From a checkpoint of a small model that predicts nearness at each pixel: encoder width 192, decoder activation gelu.
Rows from expert 1 of block 7 of the encoder, named by matrix and row number. Rows with one number belong to one neuron. Each number is 500 + 25 x the weight over its row's rms, rounded and kept within 0 to 999. All counts start at 0. Numbers have three digits each. After the name is the row's rms in percent of the matrix's.
# up: expert up (encoder.blocks.7.mlp.up, 16x48x192), inputs 0-95
# down: expert down (encoder.blocks.7.mlp.down, 16x192x48, transposed), outputs 0-95
up.10 121:504511490533537526523531517533533535467545504525442523483471507517494485515502508452506462523500501498508520458500514496491493532517494512524513447476502472485488472490512502526483515485538507487478529557526519515521489530450507483551526480525523518482509488464498544554494514491512515472
down.10 120:512512499515515483473516497504533514458509481472477468499485515472503490472484498475504500501523498473454499488509478507519534504491475506519487484482521470466453503490518517461498487506496528502473504511466493483524498497424539501502507453504490441524473507459464523473482481476537508437
up.11 098:529512481513470541491478498483505505448528487501496510466500500489539509542462526493521483515509546510501505492497463468554540494530541453491489519515476526539509512478542510470525511470513500472460481506498491503526490501458476535509537491523571465495521510519508523526487524513479486505
down.11 096:523524459453462523465494477483509537465502500501525498502487489475516550510485486452529476499527515516500534481533457509487477506518504493495501520534522517514482533481498530519492517510478508485491516500487497508508459499453521526500509461547532473491492459550490480506533479478506514480
up.12 078:516489511487441492457492503535488471488485525475559459516479478514479536512531497538528532478486466497530480509494511477524501525491510486517474550539505558493483537521503494499509495498463520490502435493532485528488479499504508471495520464505476512498497519506525480489497543490509487480
down.12 084:481507541522537512532507540482486476509510492498467518512511527487492463482518526540507528507498536478513477518480541475504496515517531523472479473471486500501531491485473514483493496489499523493497495536502514443526516496557460494492506518485492512521509520488482530513464525527473464517
up.13 097:477451484469450491489509496499488457531480529499527506499484492533480508477499525515532503486460479496532508508501497537496498541469522491504490539504483541480488494546497461536535517484495524535532491475536481524459509533555459493459504516472507549487497503497537517498467522525522454514
down.13 096:491501549532543474545460537529473471543501479485461494516507513508478440498515511532475544511487476490477468503486538479484496511508505523501478486470493490511521486514476479473495489516535512493501505510505501504467529510534478466500502537447484533513505542469489502501471475538485502534
up.14 090:473476459453469497503542527507482497507513500514519473462496524487517517519479503499519489497494471544503515504508497522506510495423505461474522512492513531475466489526534429505525493479506494540502486508537472489463495522539469549503494497470516542474508489495500566531469492556525470521
down.14 091:477507512495531511502474517543488532543499485448472472538492517480492459471514505518473502507515495513436484477480482522474494537510461514520475504478465489474500465539474473482512487535530502512503497487481475532500500487482503472503457504462469510528478523464473543478486434503524528480
up.15 115:466476462451478511483472480481537546513503483494512475534473483470513486500496457498500493515509509510482495461480489501502495478500466507476503511499481463464474469498474486498540480488531464514479464461494480470497486472479528517519466492477493475457473473526479485519536506486496524470
down.15 118:522514455439480539498484422469519520497502509490534496504487472481490562493476497482505469487526504501479529466504451520502492490478468527484475525546514512499504505500532527511507526503464498530494494498497478544493491510489521533492516483517532491517506452545518501509524505486520506480
up.16 086:453471494487524498528542504540510539531491496524492492512521489517508474491508489486462472529449501500545514486459488537491511514452486497500563477475504482460531449519526508518473507520487502521492509532515495477492487504511457496532518520474508531458498468478518544503525447504528514530
down.16 089:506507508508517503506501472485511473492492501530514450510526459491505541485474483511496441517501481509511460500474504500491542474459459470496488486492497481495507468513529488491475464518528517535491506530459457550501511455472527493490472482496513543501480445469480511477518502503526510492
up.17 091:491495490501525506543526556495491512516538489488471516517509501498513486529494485516463501515496509510502519476436491484506541458463516489485535494509528505482485483490546529485480473501514489526493508525502519512499470501487478512532517502475483507486517476517495520505510456564515544493
down.17 091:483473475499490529456504452485536522525478503494480481497505496502512506495491499502509464480507538520523467489483463561503508508467487494495492511500457492473503452503521484524490469498508505529485491483466471543509519461494515492501445490526486521520477465459520499471520492501516518469
up.18 081:527534491505481535450484516498512535432500501501516501473483507483536500507513536506533498520526524525480506479508472457528511504582510480513453503514508513527509511454482500526533499490542486463483478506492502507535463507433531492528525459543522483479495510496498511525511509479479501468
down.18 090:545537483470493531458488473493516525454492514489540512510488481486518554490477500462528482510537509501483539479517453493516491507510491508498489509523520520502471533480527539502508530486461508497492520491491498505509463519447527528508526462545533483494491476547501490506522492473526497478
up.19 090:512502519520499511493494493516495492471496529463520476543494468526500536530503471524499519482489478478521459507501531462535515498530528498509463518517516514500489522466510544506485517532468527479496482499530489555530485490501533454510531456523460477539507509504526467483538532493500520475
down.19 093:496498529537495507499516522463503469483522517523465523468498510493500488508518524528519506485493569499555470533493536501501482522513559527488487480483478499525532499468504529504489501472502519506488481499495523434551522486515465487492506510514485492515498495507508532504482559501466465509
up.20 101:529532528545524516502508540519506507483537510486476491492484489489505492539517489541479545490528501510466491480467485461502537468518515496509495476514519491504480529440506537476485477502481507487497474531497534504544468476468533475535510480533467462501515527508508477489530482513486532465
down.20 101:495493474491471564458505444461520525485514504500493511489487512489513547487487529471530470484495572500558489516500465542525503489492541481496485493512469508507499490491513514520479486462475491522484483498463517491541491510488498536495479499557517471497498472493519514499505533478478484480
up.21 071:504507483487473524475479528543499486467488485496506455517481491484511538556510500521544509483526459529493492499521514472510514499486501461493501513497520516481450514497520471477523483481463505487487473510525481525500465535494495542521520459515520506492530503534493522546495532523513503520
down.21 072:481509517519542529494535532508483494489507479434463496541474546474484458438514526527507484514508539503486490494476490489485492515521522524529462482478457507486490489499485486489498520512499543534526505506510502465532495496513471484471490495490476472523475495470497560494469466520499478451
up.22 106:523529494487462521463489511483525514474491509484511497467486501455496513504506510513516504521506523505462516493516457459524481517546489520511477524516498530505472503481465524479514495458554478484455477504450523495543459494419543491519526446536523475484481492495514484486508482479455493470
down.22 111:540547485475499533487493457463518523454505490490546526492473495495507563478485499457518485516526530479489532470531463499512483519519508513490459487521517519511502510474504537520512526495466505486474519496481483508527472508457515526495522486531519486488494486543484503510517504455507482455
up.23 084:554542509506489511473489517482527511471531488500507472479463506466514507480517504548490507498546494523466529487467451473500536482516489520488466484521523510526482516440491511507483460488523484516500497527459501516505475503448525476507503458513489474477489511514479482492494483511515521452
down.23 094:545532475466487542469489446492508510469490501477554498514477475501504555488468508479516454511537508495499541467517436496502503499497490487509480506534528537514490519503529539506519525497449503517495500487487486527506467525467518547504521488524519489484482484546517474499520497470526508472
up.24 099:516527518533518525508515523521491499474535499471483493510492486503501513544510487533489533499512508502480474484475505461515543473513531490518480487513543487510486515448526545492469492523468513477489481530515526527550480485478541475537526481535490464511527513510513492489549503502486535479
down.24 099:482487495510477541463520490456541490476501511501463505485476503477505531493487519488544464492498579511559474533492493527526501493502548485487483489489470497494496486480512516501493492466492527517474496500464514464545507494495499524484496485550512470520487474480517507496499538489469464475
up.25 123:462483515492548486522535492521501534521484490513485490509503461520517514502506415481473505552460485497539499473482518532486518524476472485505558451479501468473542451517503502526486518536487502507481494512524488454512527461519493478505491518479503516466508471472524507498551499454519513519
down.25 121:493513512494520527538512483450499483478531511537473463486519457492499552525480495495494438493503487500534478487491526510488532442474476501474484485500527472523529473486523517494466486521493526522479550550472468509520551467484533527483517495514542499497464460502476511509512533499498513527
up.26 100:490480493501498490541512524528508505535543511546474498490536524509487464505517548478444483484458504509521552516473481525501492497435502522513553495494514498494531485503532498514466487474525470521496524515498549491465470535488437508528527536485524531471505476486488537505474454537511512529
down.26 098:482475491506492472495517490552537518510494476502510488481531499510523465463500457497490495520484485507478458507497491515516525535456466490525514509470476487453475450507522474499481490509531501476487488505500447519463487470466496453521463462505483519509502485426490520460512471513537493495
up.27 095:505510515524539536515520512511495498476517502474489503523500473508510495526488450513492523505513510503492470483470505461506538470514511494509483482509542491496482491446526574482472499538487520478507494524515504534546473473480521477528518490526479467518529497516526475504561499512490538473
down.27 094:492484502520474521473506467457532480509512529525485502473494488492498527524500529492525480463482563516580483528475487535513485490493542492476495488499483492511528483479529525524485482475506508529480494488465525487551519476510494504484493503538510502509491458508531492505500548482476483479
up.28 084:500492516509484517485499490519499491474488525459530460550493472524502536526495472524493520484486472476520462513495522470533518501531516497507464537520519515496482520476502543500475518531456524475501479509527479546532487492506533462500535460526475474525507507502535468477542531485499518484
down.28 090:486496531538495504507513537460503460493512519519462530472492500486486485500519519527523510497492559493551471537483544497504490512523553517478492483484485502516537491476498533506483494471497527510492487503494526434551523487529462493481510522512492495517502498501510522507481553492459457513
up.29 113:478491483513524501526515514541531535508504515543442511493483511510500465507504506447513455515477515509514523477494500530503487513485485497503542458464501474479486469522511487515517510478539497521487566547520518503489469537484482512531528495504526525476521486463511554579487492519509506488
down.29 103:503503509518523481488510485527524507487488486464509473500495489482502483458482470476483485523505471480441486467508465490500537511451458496525500490478492488468477486513533492465497494525513527515469483501478463524486495490439514465491489466483492472520484502455473527453496468493541514445
up.30 111:466475472488514500541523536524506518526518508536469501481495515503508476518485518484493464510485495526508521489479486539507508482444490477474538478476508487466478465523532468510516498483505497551509538534522504491467473528512461553523515521482511532470509475483503560556483464561529511502
down.30 102:490494488514513503474506477531514525528491491458479473509500493487507476459492474494471478511508488508457482475490460522494531519451451485517510507487468481468486464527526467492495481526516501522492495488480466555478514474470497471501454486476484504525489495444492520447513450503536534468
up.31 105:495496526508510488522493519519537485538491492527472498517500503518507460504554508468505512493451508498516514510491512507480469528483515514510551471479479461501563480522521489509495473490520505484486497477488563483503509493492437511486481550471521533458515497513467509485489473481473502522
down.31 101:495496492497489469530510508515521492462510467523543482522545486524524504511496472512509477503523448488494482502491526466505540462491440505508515491496528490479508480475490506469468486509512493444497498533505445498460467494454508495524518458500513516478524478512448499492485510536528503512
up.32 112:467477500523525480511497512496487486523468474513464517510475472551501528493518474491476521533466476464547516487528539520459512531525530509494518479509494486517556508497455482558463507512461526490488499505512520469525557506526480457461490531507507508462472497484504468475523519459497505516
down.32 109:471506518520535490543536537469471467448520481521457478502519495526496525527492492507523490517490456476520496502516559479480548458521533497506493477490538460529510509483485509467475510520487544472500539545504496456542550498485526529479539480506542493498489515491458497493488530512484494552
up.33 104:495499498519518512540521541497498515494560507494469503510498496505494505532499497537449510512502506501493522483451497477506547452472539499505511486507528504487484496474528531498457479489504483515484503528502536510511470516492502484544531487490470487493511495514492524491513474544507541488
down.33 102:486473464514482529443511465483536527507497496483470491468491514496523498487481505491510479474508547510522465512508477560519508510467511485501482503478452487467484463486520482511493465482506498506476498476471484514518525477477512497502452494540475478522472475438507515469513498496517496473
up.34 114:464482506493542492524522501517529539522477486518487498530493467520526516515539429478476523533448491493540498467477521529488506544490495482489549452481492465477556459509504498532480520535478512502483493513522503471526516453520474478498484514481510524460519472478509508499556496460506516513
down.34 113:511522510507522520543515485438499462466514499543483471489531454494492553531471483494512436496509485498527460492499530491485535428481466500479477475506523492536520491483519528482464485506512531502497539536479465512513533471471530531488515486515544497489469448515473493520504538522486496516
up.35 084:489477493487451499469511503504498456510492526510553494481482498531486527473519529515538512483478477509528514527519515515492480544482527493507471520498472542487493513524491458531523495480489529514518486471524485505476518521535475491465495520480492553484472512503520508493470544496514457514
down.35 085:491519550527554495551469552515463474515509463494479506532522524495483445497520515531484545508497473485472480511489559459499499496543504520478479473465511484511520506502454493455501500515512515470510503526515502482493522514525489484500512514464491521522515541484475499508459483536490498542
up.36 095:515509487473471500476466505480523531507495498506511488481478495455496476482513510515488507502522505506466520472494453484477485500525457532492484503527504501502480493473443507508512459471544460510480481489431515499500457490441531472518485464502478488458462491518478467485514452501476538460
down.36 105:543535480471502536481495434471504512474498513492551517478487469512496554495458499463524481511524530476499534468521459509514495507508494516507475495517523521503490511494521544522520519485467486512485511474496476524519479511478511521497526486522519491495499485531509490520514507456511486461
up.37 121:463470476491522491538527505542514526530497512540460504480489500503501457498486485443498457526470506513509517478494485547507491514464476469500556474469502478465484454538515473509524516477538493534487555540516509491480470529503480512524518508488522531473522483455515558567487475534517502499
down.37 110:497500507502521486498499483540525516523480498464500466503495475490503487473486466492460477529504469486445479454488478494497535514450443500527505494483490481476489454538543488470504492520520516521466490506480465546479506487458503473500479473472496494510495507461490528458510474488541517456
up.38 082:508478494469426503470530493463487471501500512491562479491504534507501525468479526515522507484476489491514508532512485509516502535468526486493449544522499565504486511516491472517518511500523508534528467474509461520481513513543473512466495518473489530511498500490514524467471510532513463520
down.38 086:488510527506539492536436517509463492563501485480472515522516518494490441537509507516482548495501504519468488507488531490492458512537495538472467504481493486518529494516458484487528498513535468491512506474521519514487531510546480489503494539464484530529521522491501491531492469527471525559
up.39 120:566553540541516501487477501470517500476531527495483485475473481506484516515498518544466504494531482472464506487517513450492501476525520542520458453501500500518485533460482527514483499476493493496474478503471525486534504511466564469535528476510453464487466538520492490451501506473484520457
down.39 130:506493482519480533443523506480497538465529493499501514474495533509518514498498536471519523468515548491507522509536491550514496517547545511520478489493494495499499535464492521522494485488458493476488511492474505463553506501486514520504507490554467462528466501486480526505490523471515478498
up.40 079:543516512502462486459470500509528485476474531504569463505458476500505556513518501549490530494511447503493478527529503458508491509516495485521459515526479546503477519499496478496520501481483520487488453479480476494490491502478538488507486478495457502498486545495514483468502547478486500477
down.40 083:489528543516555519531514512479477493484530478505489521512528528499473479499503521508497542486499515478526523501498537474492466513531528558488483463483499520534554517468470538502482520499478499494509491506524483459527525507555433502495521530485491489521504499529479530524473506521494486534
up.41 085:547526549543475459481473496521520486474502551525535485480479465511480527521548510547462523480499452495494498519495500480513487498507476486536490494524470563524510530499490498479524508477491511482495455480504503498489473482479543447519496479489443484492488561487509473473492536486482511462
down.41 087:495517525503545540524499493485486512492526463520510500526543533500490485493495517492486540506476530457543498506504546484509497510500534549475482462473500509517556509476483535503458500489460467469487479536505483463526510507552441515523517522511501503508513487527456542522482531497506491551
up.42 077:486508497498498538480485505545492502448508507458516477535477479524511562529507511530533497484518471493520486483528536465516516515525535477505475505486521503490460499472515485523488504508461513468473491504519462546527486530498525474532540457524503508499499500534507515501521544484520501507
down.42 078:496528559533534527487524548479487463453514505473461501502473516469476491469502550526528497504507546494511474524505508493490489506540542512511457463457476489502505508477490515476500506492498564528511523504497516446552510501500506500452513487500493472521460498488495525499458492500481448462